{
  "mlp_ratio": 2.67,
  "head_dim": 32,
  "width": 320,
  "pooling": "mean",
  "mixing": "cutmix",
  "init": "kaiming_normal",
  "adamw_lr_other_params": 0.00077,
  "max_steps": 9100,
  "batch_size": 128
}
Rows from block 5 of a small image classifier, named by matrix and row number. Rows with one number belong to one neuron. Each number is 128 + 32 x the weight over its row's rms, rounded and kept within 0 to 255. All counts start at 0. Numbers have three digits each. After the name is the row's rms in percent of the matrix's.
After each neuron's rows are labels from the 100 images, of 14976, where the neuron reaches its largest size: "top examples" is what is common among them; "patch colour" is the nearest of a few named colours to the mean colour under the peak. Only what is clearly more common there than usual is listed. The data: short English words printed on busy colour backdrops.
# gate: MLP gate (model.blocks.5.mlp.gate.weight, 848x320), inputs 160-319
# fc1: MLP up (model.blocks.5.mlp.fc1.weight, 848x320), inputs 160-319
# fc2: MLP down (model.blocks.5.mlp.fc2.weight, 320x848, transposed), outputs 160-319

gate.577 057:098152155125154168172118125144129125153136150126158053167101118118143122148090104151179139199230155099133143181159164140135114153119107135136136089080088168183151114113100135122087118116152135139094133141123152110118088132144074151136090128100109135212127123159052109114112093204092157068151120194087183148142126127113055132103111071111109172122136116149124176171135118071128114204110101114147140114108119119109137160153121084093179136119151119122092147133182168092119139107134177
fc1.577 065:096145107150159138134101130156133159150130114155120097185090165106153085121070097128177083145183163134141156096134173176107123132120117115144112103133100121132143122125109116144041079080140155168148098192117176062086123101121053183158070104099116166185125135182107114111112089187119170037141151118128112164115140118121050147120080086144136127120126127170124158198108140096158133167152113080143132127122154121145176151154093096067172126127136125057089153100150141138149125089116136
fc2.577 046:185145156127093094161118139121156133065086152096165138111129150209094152153115160114113086140135104163088098158103089145160120109178164092117140195115165071085090139133186137118151159108134107140122123107169140134083159114155159133166169137153125124074096141153119085116179148092142062169122142108114111102148070138205162076057147160125139140148100131122112129121128131153136156062080170133088111144152101096189063114083209157120150165110120144142163119174086138124136108165155058
top examples: green ink
patch colour: brown

gate.158 038:126166207111133144188105153129124090109116115123191141123095045034132163101142148116137152159201159085115122146064155111066058104139150101140121177174156124107153149174196109157160135158163122143191091141132120167152152141115078119157070108124114028119131143116123107156102109109142179143094178106127132136096134197136127115112148161118139150136149120139090153156105114158158156124119080160058176129118141128133123162076121151187117133098160175137111148180111166139181103183138103
fc1.158 033:096149189108140153172104147140175150067103123104085156124124097076081137139108159123178118134161132128112133109138069116220115114134129065139092109116161146107101131093163115147149131151110111115081108147129145118062109151078099139154157056165110087114125152098108094117122178147168106110127160122114161164089101155132078108150180143127125169109166108124196146115053157166130121118107160145141133123166175132087125134106138179095141112093169119107071099103122123171173111150123177
fc2.158 025:142137106162184168130094127136153113132194079107103179137053164148155071116200137159117141105149127124129119129114122130064082165120173142120117126081133093104100139146072140127106083166188130152127173084126135095105036161157153130173117163095177170117155112140104137160130127119168139129077123168126083161168171097110077194059070000143129106168081155164072096107163154107090124116108125089143061084117106115121122167144073098116099140117082172138142129186148151083077147098112123
top examples: brown ink
patch colour: pink

gate.181 161:068159130075133126151141107127084075128129146138137162163158086158141172133170089162129097106152108127115137089060129126159063166115136116116155218140108160175145138109106103150169128075163127185219120121135117147148090147188147144105077110156084130218175083116105111139172097137108125129084102154178109113118114116126142129102096143108149077080137141197117141131090125128105114138126052105095110162095128112080126142128171135175092120121081108155102100124099074118148110108060141
fc1.181 168:127112087084096109105186166117112104171146132099078073102088075125104069160130130136121187093126112140200127139168111086157190064141142134144124146127158116138171139127156038143123121166155112153097126169105150105101137100114152128141151173094135089071147147135176198065096122079153124140080133092101133154160104129134134133193186143170106106180092082124132151108149154159132139093092144071133148056135115205131169154166078148158138122147164173068177129121167172144076115137184168
fc2.181 149:095152169162100126114088099163169152138119146133114102104148179121101120129124104216192138137174126151106109115129081157094117145108149062160171138108095164167096141151125140158094097088138139105164135091143201150094134102100170198066115073118152079124105095086190137119104061128102149137176077160116128110135119130080158055166125084127143054133204158149131100115142188157122164155091200128123145096112107121170090107134122109115126135138100157125186135153126071093161154088109105
top examples: white ink
patch colour: grey

gate.552 036:118143177151149140132195099166110130161092107170157138132085087138120124181156138104105097123101073107192126168103101158148167080099136118112129132161142100155094153116119136144150154169125196150078161139131168119141124117158141140107124215125130102124111081166105189165100099116227108146120142161103181154063124116154100126108086152101126154158147147166071093157141107123140104062145084070162164150133138180062102112147105185120135178167206143083107108122107126102126124089129095
fc1.552 035:134187178149128183141090103150166135187105093132118131152121096148198150142095082091111021104069110113141115142158123145098154053116114150111040108155160088068079114079145072157135116113135073107086184179098143159086098154150115179135089203094124155128102130122097120129141146133139117161121157097111106139143122071132102152153085169119116140102150079170142107108116124139153102077150072128108104144101086128156145107187126120085125160087145180097156158121078120108204090072061113
fc2.552 025:148146038162173141103110146119172170102187176131109152137174116099103137083139151127117173160200157103083166115178097110090111177153065085137099216103084111145099167157076123102086136132119162142210157149123060099139189104103122126112199113152068057132081094132109142126123128121114137082127148133115128146061095145120136182145148116140140148170151120075149120111138163082168143178067104127162153091096118118117069139160093120165132138145121117120079081105146111151117107140093152
top examples: white ink
patch colour: brown

gate.740 044:147140119108157138145142153109129148158130136121179145096180091115122144111139160151133140089121091113126125098118154057183137111103177122139149161111122128170157198092156148145102121137106140140116174107143118110095146145164149129141155119138040068111099119149177110121111085097123068177097107116112135104066097188171097129144125147116176113109110119134124091148155083150128148097154138131154090147175146157107136158127136103183089136098126104039133129115115156108165170089131152
fc1.740 038:191089150200097128144079143108129154121135086120114066187125112161114086170045117144091106114112134118113111143129130201087078174176097115136051079125121137074092098127116116119166131124143164171127092119123176082133192119088074114153152095111150164094118140139085144114125145180146184067150095124138166157165127073115130071159162155111071149162062099135131167124164163141112133167128161127111153149125089133140160104111118117105144131123121127151092120133124121130157112136096119
fc2.740 028:074149101093167124073116165095125168173147092127132133114134142114118179141177164118173158134171124142055102136140168095121132144138107127197145125108087177121190125146123107114116172154190127107105127111140078123105070187137107127115158171119132101172144101091172093113115058176116076120144101126142157130089068139104124137091135131106136118077170162118118147149172113132106148147132099184181108121174123149116117108057105100100088147173109143134082135157103110110150136100112151
top examples: orange ink
patch colour: brown

gate.50 027:180124108141110157120158121167077132126136121174172094129189135121129143165113128160094117141175121121167165158179096152131131143120137120121144109180088126144119123153073189073086062194169186107167092125143144126115106121121121160116073117119107070139118148152137081150187167123172073113137066147141073134098115137092086148145123072109058145112070208159105140202122171216177134117093140106146110122079121140161071127151111149132190103111098150141145078137142076116117127099120242
fc1.50 032:092115093124176120173121125146092147161131108129109148153094095111139138097175173093158167177155172083140105166136166135086171112090175183169095179167081086098175171186089136160081114078138108160070156172147100169099080104152111164076145117152060151187107144141110134189114064069151169100136139106095153175120186167120167190115097107148140074102117101138090134140143124095116102189165135130103099116159144120099113133119136122101073102131145092116065151117121144108104156152144093
fc2.50 020:147135144110052142083108183108199100074149138134142163108123205130097125119110091145107076086148090117162151106136094158144120125115144078126121086111116152134141125079205162108161134123063150110142118078166102091190131166099115109185129145098149083134152089143144097111147189146146122142113103131155127109095088085148122086157138148115111154121064129112170072112145139214158157131126104142102178148129131147138175204159111175149174100035138140136098114163134150127147097126075137
top examples: capitals; red ink
patch colour: grey

gate.503 032:162155173159106170103119187103091088130141141103144137112148092142122120152131115136092133135174180136062138132136134162149124139115115117136117107176146111117192064127152143127069076127139127031100133103058164200155105155138161142070145127136110098134142159121108081094089117105158112120139156195140159133118100183119109107101098181168115183152159127085196123151107103186104087153054119079154156116164093170120158137169094065124144099128138141107135158130129125173114138081154118
fc1.503 030:131158086128105125121134102149110161130193140157052148152167148139154131139155131078082117105154091080124139095156117150179085065105149171136150163107196120158189136144095083103157152117058099134132061186102094159120139100108151117130137127109088140130184110161112073124135141099125166156114082186098166064133098133155114106080050129150107134114171105170148091137113118185111154106064158119075186151114122140155194201154189066098111103113094121062175110113159102117089194119107145
fc2.503 021:158148116119165184133112125145154103159082151174168184115160110110181132146142096172133128113105175150075152117124134148140108093140166111116160094144060130123154101058138152106170175204083144115146171117074103120082145161163131157128136179124186184172148161132111118094100111086072077112130145096087049173097091091080151161186140140095135123134104100176139163167078198174151137139086118089116103098055098136144087083160142150115142164141098136121123157142118124147130138191121147
top examples: white ink
patch colour: grey

gate.45 034:109106134133136118141172212143126108157166182204181138143121143084121166097126163179107142078128126146138154139124204110145156132088119145076136069151167046165128142115091161175162088196139174077083145135119120093093130127098143142164121097115099155170107162135087134122100078117110091082112086161080100066137153092142157124162154114140061111105107132149120120084105187115140101127123159203127140129134179127114131162134132086176065155111070132061116138115058128150101136119154187
fc1.45 030:134058163149108134123187173087128115131156126162107127116079159143114104147098173144132155099160044182168148149137159117196133137106121113091105113134142087125118102167089179182142118180130151086134123119140103160116110182079154130131109122115121105160090158184101110142093131072183064143134098165144069106097076084150179090137149126136080108205140124123101148131236104076129152131132138159171159134117190192122080104109154140141076191099137068079126118151100136124144160116126129
fc2.45 020:152130113117120128091144049152144130121104142104123168082113132122148102111141084104136126190148110097141145146100144121149101085105060114186125192138172160082085152081153066152141113091154075103172111105100117128096091106195086069117151163148078172104127125110130107130104139155122136145101112131143152089152120145184130138148178080144142176113148127096125127090083148150152071128137164126124129177105134080059130118116089184105183135143177183190136155161176095114102071165130153
top examples: orange ink
patch colour: black

gate.33 167:167143108130103190084138161134109094145151126139112181165120113103093171085094076122084114149107068142079115168136110161083076068182113135146090165156157114098145124084107123158119121180165172121132105145125158165110098140159121151139134104153123132062115137166154123131144094114098079128162160075177115140126113164058175100133114107115151115120131131156155156123126178108124103113140224129156070089120139149125109147195190143139088128177107152156118086200129123172109111074176125
fc1.33 167:080127104131141109126130129166199191134145071102175097113160113171083156081090111117132121109182126091128103153113137073195132153123114136073184161128100098138102101121165055113133172151098152079166183109151103118121125112168100192137108160105155121136082151098126188127119231156155188080064079140189144118092076096130117166091126161135118101128110140120137076133194058128163184160108117095134111156050131141121113127053149128075084126146129143115141146096111101138143197108158093
fc2.33 155:101128132148148097112129137160157187097097163066067132161142172100161078121099136130140120089137095069153123165094127151104102127115135137119101141139147130134134134092135149043169134117136181151128129082155208123128116092131117092170155155084159143120101167089117080181158124146151123095136136057120105179107133097156113101090144134088152116143134114180149125156131129149172087149160125137105167117141138178088147083133134217124147133131092106134125143112108167061208134144130192
top examples: the letter a
patch colour: pink

gate.481 118:122134162075139121176131098114145130168090094138100141153141129111151241143164140149169133120150144129089158079167091109121130137110174112135097131141068151167113212163162176168120094099177126116091127107134141135164130077118144130076188127115066131160086114126085167140095134110074127085158119131137115149087069157092062078149118147113168116151101105090149123141146107134082141172133110162111109139109168173134108119145150146095132136132117138069135119102140156162081110135181114
fc1.481 104:145092105091109127167155093099125115140121114130107132138141181116113206149178170185175163089144141151128130107167091103075131129135130067107085117087072207203074164120158148177140136125170108117082115113166129109157136119084137167095178111098103102181150157104100141165115155090090134073162101125125091159091049125108086097140105137086157078168149073086150085116135090101118092166151119114145151154129164189133072108151155102089148119159099123100122102102094127185075119100172137
fc2.481 094:127105113104118165121083122073113177156150178118093138130113131148120148092123166057140139085089137088136156170152134172142136100093113112126139123073151083147136138139115114131148116089113105165095202158123158061118113121103175125176078131128109103120111190092115055131124139162134150126122149154131162099167106051105159101161196122233100080108206102141108107162146153155134172120116108181142157108119139081169109064160124134078160145109127123178118192194126070105137121074096182
top examples: green ink
patch colour: brown; black

gate.38 084:142112139158148087119144084093078074117145107143123109134113111090098230147130130143143095189167166152098159125113095128091119137135060139174174134122168097141093192174155166150091097146138092150170119095110127213144088108120148088077144132112117195041116063103095109092154135084145163146148124121079132146170096114137106115138174149148157131171122147120165139088129111097092107114164179169170087107176137134113204120141137151082173139140134150144123100140072094118076140100202147
fc1.38 076:092174114077132188149100179142175179129124156122121125135161148158139040123110139145097151074094120114124127115118146178146116140117191122090085128145131190102155079111072153074156127103121129088073140145154148058102137124135113112219094126161157127188117175120121134096146104106051104103093143131180149118106118151102106125103078093092106140081150112139068113180153096128111125191136070112080121180096141118149062154135160135156130180111123120129150134092176119136183120130076092
fc2.38 078:140097120099151065128076195079124135079131096091120131120167134057098114108129167126143107116195157106140126158159212173175091112064125082145159110107114151100132133117131142158158142105192086133170177178107087101157113178115162215103121160077122156163118134114053109099151190100139083115197163095071118133103114129122139105146175190152136105125131121093142101158145116108208140158160146067133098107153161099115160116098141153159093115154171054103119110151096147173096105096147130
top examples: the letter w; the letter m
patch colour: pink

gate.316 030:050116146122121155092124130156098121153109111098196116069146090154107074108145124112161112112140146165140159090125100168063098125119115184120167161115101105061115085151111166165130106103117172124141139106114119131112123132072123111161067058164053106193134115137133118135154079140102104134099072176063087163161154115141094162122102075198062081123124156165146151100117146111097084132103088159087191165097122137151137132157118147121138110152151102142170126110158146104078177128078115
fc1.316 030:154140117147117149113127141108099157176109107118118088109144105074137139139170153102086174123075151132051128105142124115124093124087157088113132181112105079157111158065127118076113077117146111118100167139108181120094126103178139098141137145185080136178140208147055193137089164146155195131127100091177129127029125132089140089146117134103157132191201119076130074157098074133149109170116081157206153169094107158079163139134129116107087167129101155129156090150104092159114094056123147
fc2.316 017:110111158093180120126160080179151105075144113153111122149117107157190085114057072163128148115149111179176131109088173155119093104092131141133117065123071088113187059124133131146167172119125128097103169099119079083141130094108118113193085100134118082122111074138157104113180131145122162121150173150158169146228176100112112216138135114151053135116078139166102154121140120137147155120110158147077114108129102157111157137153130151167151129160098113127120217132170188074171147198128119
top examples: pink ink
patch colour: grey

gate.716 051:085086046151124128159066057173100097135111109127130119162112152131108116152134199128101161154158107135135109171180125140104201116102135130116146118102163106161092046181106112171082111086075095110115104141163196153176168234160140191091116116167148132121108152130148174095124103133114143119129096142164126121176066064124143151175086114154146140099139136147124089166133211148128177179145185108153125167085109073152140132108087080092194147100026062143143177170125171172129141153101102
fc1.716 051:178148176150113084074174185051162131102130127126112149106152116106121144129125128198161104089064136129158127107049145129154112167195115122130080123178125152124122191071127153073152123159183146150119136097147043111069111049097079092170141106126100159132159099141064102173143137135122117138107161154109126153072179145139115168122146147094111133142127100184145163126121071153099092093097097134109126102094160166119074103101146172162129096145217186137136109134110168088120131095175105
fc2.716 041:088144128101163079077151125158140044147159206119089124140125140114156114123124097069076127110158164116099132097191178148131144107104152203137191109136119154165138106117138131136071069111083159173116098186083182082124122089135105115162053108115109155184140204150148179117157138108130176139148124118168147083184204090172122092193122121135172101097118117135121116136154121161145203127122127114140126170141157113075146123124126166083119160121107120125093156126148123111104170170140143
top examples: capitals; the letter m
patch colour: brown

gate.432 041:139164081130106136105143097140138133109106108152135103105123158141144064115124115141108142157129076167203126115153113116128118162119165140123132126118092110101095113122121135104156128173185141082142099093122113157118110139197097150167062120136097144136185135108171120183149110103152134150090075158116141093134172108137104140148115137179137123094139105076154124096127118069147133119161141167125115111055182113112179166154169137124151076114126115076153117124062126131091142090120167
fc1.432 042:139140012145173095111099103136137136147147134086139128115160111066117143122125127145127172118149112112134105138127147152163115177113134135095110139089106095150141120159133082137066102095164075101134151180104102122204159181170158171106074152166120135146165180123099071128159148168140146149159083113106135154087131114099142220082172122138166138165157130214099179157139129104145130117088166101117083127091138111160189155141129083125084162159172072047106113110148148104139111116138167
fc2.432 029:172138194121136143110141121095119121116149106170113098108105132152129175155115107137148124092119154132132156139115170179126119113125123133144155081154080124151155123083119164131156132166103147200150159093088117178098080038140204176150118124075057127114140095146092141087136172113073135131170174067124084146136147192203123047142193092126063122126150198079084114099108156099093109180165129191142150122135066121098076127109174137130170130112094124164170132174128087126106128211108103
top examples: teal ink; green ink
patch colour: brown

gate.599 025:111114139132060143083105100179137102118056120138124154110156176155155122126144115074126071161117093137204146168116161122120158182139178099088151117157158159147127120079087091085076167169157115120134056103091135140124134125157113134193109133185140116147115104159143124081118118115102190123160120169092146154062135135151167146073078152130074143132099132149149118028137145150171121080160061158113115097154103217101093115117101149105208101166178107154104128116167086159134131075104063
fc1.599 025:094145114144102090185146112119047097109149077098164083142143134144121154154136176106175063083072184109113114141142107088108131156168179130116151171089156117161159139160112183090078087110095175111125135078100089131109172157176123125097119116167160130071123142142139125162102128166109119121203159099146106111088103147109125109169137158068138180117117144135140138096148155146101111115140137146179071100087079134140153161157124140151141084140204104119119121091117097113082101061108129
fc2.599 017:112122119095106130157084132136111130184151130137153095127132093100184080153116049169111093174081126074125178073163099121119073157102133154143101096171122122157127088153143117137184166116156131106142126140142203089107161126086142125121098148136100173160158069125118117138100104143139113115133192169107100130089098154144169123137142109175114072112103143133132134158106128137085059123228121143091088118142108122157123163114118111109087159166107090174075139165137132085153126119097196
top examples: bold; blue ink
patch colour: grey

gate.46 187:133168095130147163165133165157154148132182127083175119100126149130182146106130103151109097127111153176176111092158127137100125132105071161113107084114127069130111097111066085076108089196124122112120069132063171091078134208078161087117102137074171092119018116151156111153115170085150106156098095081093093120158075108132149186131120187128098116130143138124107160104198115109157124190138145099174109182136153161177105130112103140101178095107131130138122115174104144152159144097138148
fc1.46 169:079110118103098103115131086121132089105065150130106148102203143140127111117094145104125181137136083125070146186129121140148118148151181115153130112137137164161126163140203167134164123063122112141124146110165095186203123104160124133189152132182086169133200154108131096105120096179079139140176165136145148157099176124122114110096142038110101158165112121132159098120089114163118155107081135125099235086141120113108149160158136142137094132132104125108182164106153112097115080174141109
fc2.46 187:181173134119142213102124123167104147161130112137153096151174140113121148109203142115084151189133138169101077127187133160184126098091121134128113167161108175072134133094119144089122078140054152179125065102180139148128153169079143114082138106110081147135086109137135076077148140096083112135072124103126111134166118114196134096102175136092141129118158150149113187145139154100083102135200146180147115103087156170114164133100118155113139151174081194153104166089103178102119092158166158
top examples: white ink; teal ink
patch colour: brown

gate.21 171:160104120152157121081079160059103123142083113164173146079145086171132113209116161112156151126096144186132084096112180154130077131088110089150170146093148172097098126207130144158190151165143121141153078098182162082079133102132072105124161169187117122193144143138138083135109115060099082031169164101071129103118216143094141150118135150106142128067133053128105105101112102125114166150123065106147150164090120156172126140097121102153116157126133149117167114124166096119088166113179107
fc1.21 181:087160135097099146176174061154125169115151119104120095127134163083156131127145092108113100113137154125157183147121071155100120141183177137048091103170088118151151130097093141075125088132109085095099181144056124152152093158134151124159136153077152168087153117102168111126152136168180170254098092149191108185124060122163128149124172082142112126205105164144153127164132148102156110100166171150133088090124148125106145143110154129102143134098072113133074136141072140059149103131106158
fc2.21 153:152137135110161088141105083153137116141078190146059159080099106186082111111088125104118100076102167154209155154142075146137164111138173120156145115143160129093085081120163109126206170064124159107118165145123155149146118131184140105173114126114178151185044160110162131139104143107094126167119141105115185168161173142117137113116131154106160132169161116142145109107148153136117170145168131169122091113113113148112084098159118091113108128103140083151209169078136117159153073147187139
top examples: the letter a
patch colour: brown

gate.670 090:169150116064202165124123095087115090146083109106070150111141155128082154155073135116111152128136132144101105079130135127156131107145176160110078150094122093146174115115151072134155112146099108154136159187137067161186142171097110072089150208145118130139098134128136126151155133106167055161152133122100086116125114142114051081114117131087109145159042112186118194125132047095167070169143126148087118108125120143098138130143108089156166050136170105131108093142133135147115131187156171
fc1.670 090:082112195203041134096097174162133153115143174163195155140111128107152147137158081114147151122117159168102091140117114127156065084091119089150177114136104180181103163110130181137102139104174121106088104106104169082090111106150155134120158029120138119075182110085114159117102125193053182089091082192145150117111135131127148121142108153149141117121164159132108085115129168173103234136074096174128121110097125072129129108164150130083095155157135171120163147127073154158145136069068145
fc2.670 084:138146130074166151113158121123055124101110136106090137175184179182091063119108095102126104193084116137156115074097165134119110172122162131125124072137158062138146132135123118145107158088141132193142137129128122169201109166135108163074075142118153117116106135062111225183098126103096098102164162126116126125211164143137127114091171147080133172125120141137114075160129085154082124099149097150115081111127167085196155159118099116123140109114061059112165161127137117163157107119167106
top examples: the letter w; white ink
patch colour: grey

gate.76 054:143110119151101126125112135134112128080087124117122100155143160150160081120133168132073096137064145121042095165167099145100080121188174088080125176129127163146158175061100083165078110088113113135170145141157154096146138081113145108142165162159112135105134111162160135115117139159163102139142207115037103105157107114165150163097093124134060111135116119082186105110177146104106106179146109089062123111113197107180101141085121096162166138167090114110062168177093128055158138096097091
fc1.76 053:130080125119159128175155177109129150071099086091133117194080077133174160161183119116107160164146137093099106117119154151124089182143111103197079139107150102148148134069131140139105111141144106128060135148141146114170108146089157105178095111113157079121148113116100124121093156148136089153089143080174150105205112091124102050147032151172150091165153172112146072099128091131150174176128185125149134083111168151076086114120088122106130124132155125160171084122093127178115099135126130
fc2.76 038:198133142173174122108124140166114091071167131130127178095178136132084056126124126139126153145166122127164113131105157093121155167111114174108106063188112142112129185144122181150156154162103124163127171112117144119101134127141096087107128158120066163132126155109035069081177142142150083116145179114144065094171080070125183165163164127099096151142095103054124140138094157155148134128068170071163144116165147106157132134157141132177090182135087083085087137133101111096138086089080184
top examples: the letter c
patch colour: pink

gate.148 032:115101119100111134195142109111090164167116058143171227165116124099119071164130121108120153157106128174142068104122139172145095135118114121181141083134152084158095152134147122122093140167142124066091119164081090139114107160064148123117066113123158133144093139109147104190132106112075084119127113124110120121114048091109144067100089191068123104130152111103089122087057117094071178164154138129160168120136189132151119102104124214119201172109099153176179202180136145127113189126167129
fc1.148 031:156119107147138159143142092084130096093138135193100127140087146127074140151139075067151150156140113172172112172133065120111121110143189083078098127133134161103130097175073129142114117068125120137129062185142188101139098119081152093150128141096145148073101145125098143091131126099129129116133135156140167168128127090116191113059163121163130149112141059091160178088123172125131123141150053131151109111076181056159084098174104131153134149118163152158134128097134102141159152153148097
fc2.148 020:137135150137194121075164116179086127106142105139162124120116185127142124145139135149114146128177108125090130134148143117135097141082121142129159156148089160167104102041110190199106105171156141112118171115134109183100136149092064134081077089113093118140088100188204134097074091127133115138135135127079132130059129069136029139151114089081121076154163168123146127152172057168152093109092183138162105147142087167113106180134142108108109099116076122161108174101139140154106083120150157
top examples: red ink
patch colour: grey

gate.77 201:159105080177164199131160181145146148152099115174115144168084133085093102181062110097137132107078084108170150146181129092137107059118161138068106136192173091151147120179141089134115078121167116139104138154119159104165163166150145189181123129110133198129129172113116091121117096096160094139084112082092132180079120061127096089126086126132098152154154099115163136118090035113179163178144089125103106123136145118112141114124147122111114147105163122136202107123137061104153128121183104
fc1.77 189:148100079152145186138163161134193140099109101190069127158082140050121136148086127097147133125088111113134111146179145125134090085113129070063110173163152078139134138128082107105126126150170156111136133163110147134161182152160104162177113117144130181097119181136180146144094095103209171150098094084091187136073116117150118109145135165133087157126113119120161055123084062180138159174098029112145090066154157125115117138099165153153073138144128187141174129121158103119128121126102106
fc2.77 213:074096151190087064124118124081114126157175135098086119164086141187162047111178129126076046116156127139079125105102121113106113124104137158134165074136139187063143155099072113101128140098133167174126180100122094213102144118124129145146037111078172026090144086083098122147103110151104178126081086182109116128096153123110103120129154148149156104164133118112135176131177200163106119126107175147120124128096147162124110136181152090151154132157060112091131123153119207134162125116108090
top examples: red ink
patch colour: pink

gate.161 177:157135092161087071136167111115190103116110137102116182091147140127049106156147106140118159147151081135074126079165126098050134161161147111161090097075171093168071151125137161160182153072160113159115153112146149158220128170109153185077154171162211077148205199106154145100131139102154109165194109104077111117153145143143134068128094168112135084111096110185126097124099084139184107077139127110163123130153099107129077156109159106165129127089196121106126111110167107152185082181145102
fc1.161 169:165143136131111126119140102124121127121066193085095154111154120164103088096076127167090131128111082095084064139118160145079117204087113122177121117116191150141066139175121157121187149147119111164103172102156102155145146168120100154109119149132164031135143131120119125144124127137196125135174135115140127084198164141174138067161118145058173061101146060192113112210081107157119068086076085079148111134151117092210077103118130150144129129065190104111127130185161120122157123171152139
fc2.161 171:144145154144115153114070097115146177118082125141129142157113153147116137106137126127118153110149117121133133170120044145132090140103139090154116077070130100153107136184117127138151170110168106139117032144102103064150123157163130143128111196158115094131173137133160076155073134146101162098137127151106139141180119143097124116161145141185124170112139168100170113128123151115150100153110099136162119083097109103155139152210112208133088086105140129103171083054088156114131144143112192
top examples: the letter s; the letter g
patch colour: pink

gate.106 047:133123166134078120142089129164150129110074155067115116166113095113124157120111167072137094166186105156150124141101121130169092124150204199149075121193144153083175159073164124110155124113191135136159096091156071126107151159158132137132147151127124073128084074123089124123128175159088150138139179146163061140173141091133063094137143170112087109168149072173150140115134072072125160106105098133136185139093146129196117111136166170214115081075103112167146126163107129136102110130110077
fc1.106 048:091154116120127173136084094186134119093216114168163086115148145155084112128124121128084156050088115143145099094116111146115093135139137135094165116122116101160122113113150140095109089126127098153111078114138115086137121086154139183180087083136085162145215213168142103131149140123123155046112110151192127130114119177109105182179149053223154162167128177127160115147150153121131154128165153085123124114122139099106145127122146139100137160070116157089178164106170156146129102118144161
fc2.106 037:153129144044121094104150182101126115140093145103147090134161126037119170146159188137132112137133110106110133140211175180169143143104139084131131162109103120065154150095129091144136124136184072125102139164105092168110136128131124119142163102149170060109122155126125139097121123112129107158183145105092138090103189164153173114114091241143119097091157154184118145130093051115146143118121118106132139148099166077082120091062154160080098039212150129161121094166128127163074125129117113
top examples: teal ink
patch colour: brown

gate.696 035:151110134065087158138143143111134132139165089175147164152117162122074148143106204160110144109107167114143135179118075150132133120113064128109152117166155118132093123109131131100168115162130190114187113148216091093123122137144148140088074095134166139145100130138147075163133146168050152166121077141189127180125088150161122204163153133107139160159110120111128075099131127160143156157048137118162080101153074130086113143171123093110113117084129114131126161176106131140105105132137121
fc1.696 037:152111159144106171096143155177146095121131128102105097137120140139145132119114077071145075185162137138119128119140145103136148141062206142119183180129119118119127137111085173114101175125117068134082142107119161151128125062141152102114100153091160133147100113089129160151160113138171130107136116137110139123156075145104131124131050159131100065107169120139066143197086058187162109126146136122090135186174145105140118176089112087111173163142131120151191104071074161174125083128133140
fc2.696 026:096109091158091124178095208114130153133060064125138191165139099174111096102096182137134162145116054181105141098151134156153073135146127121124108129138190125153089046131143113126149102131086134196205127113123119149128107162178131105137139107167091131094152082136145110151099119146090145098132126130123128058169184116118103146163146106143154111131103109081168074156151131094127125172127130163123113090118138113111080078188132088131095144088137116101118113152134121115157131118141127
top examples: capitals
patch colour: grey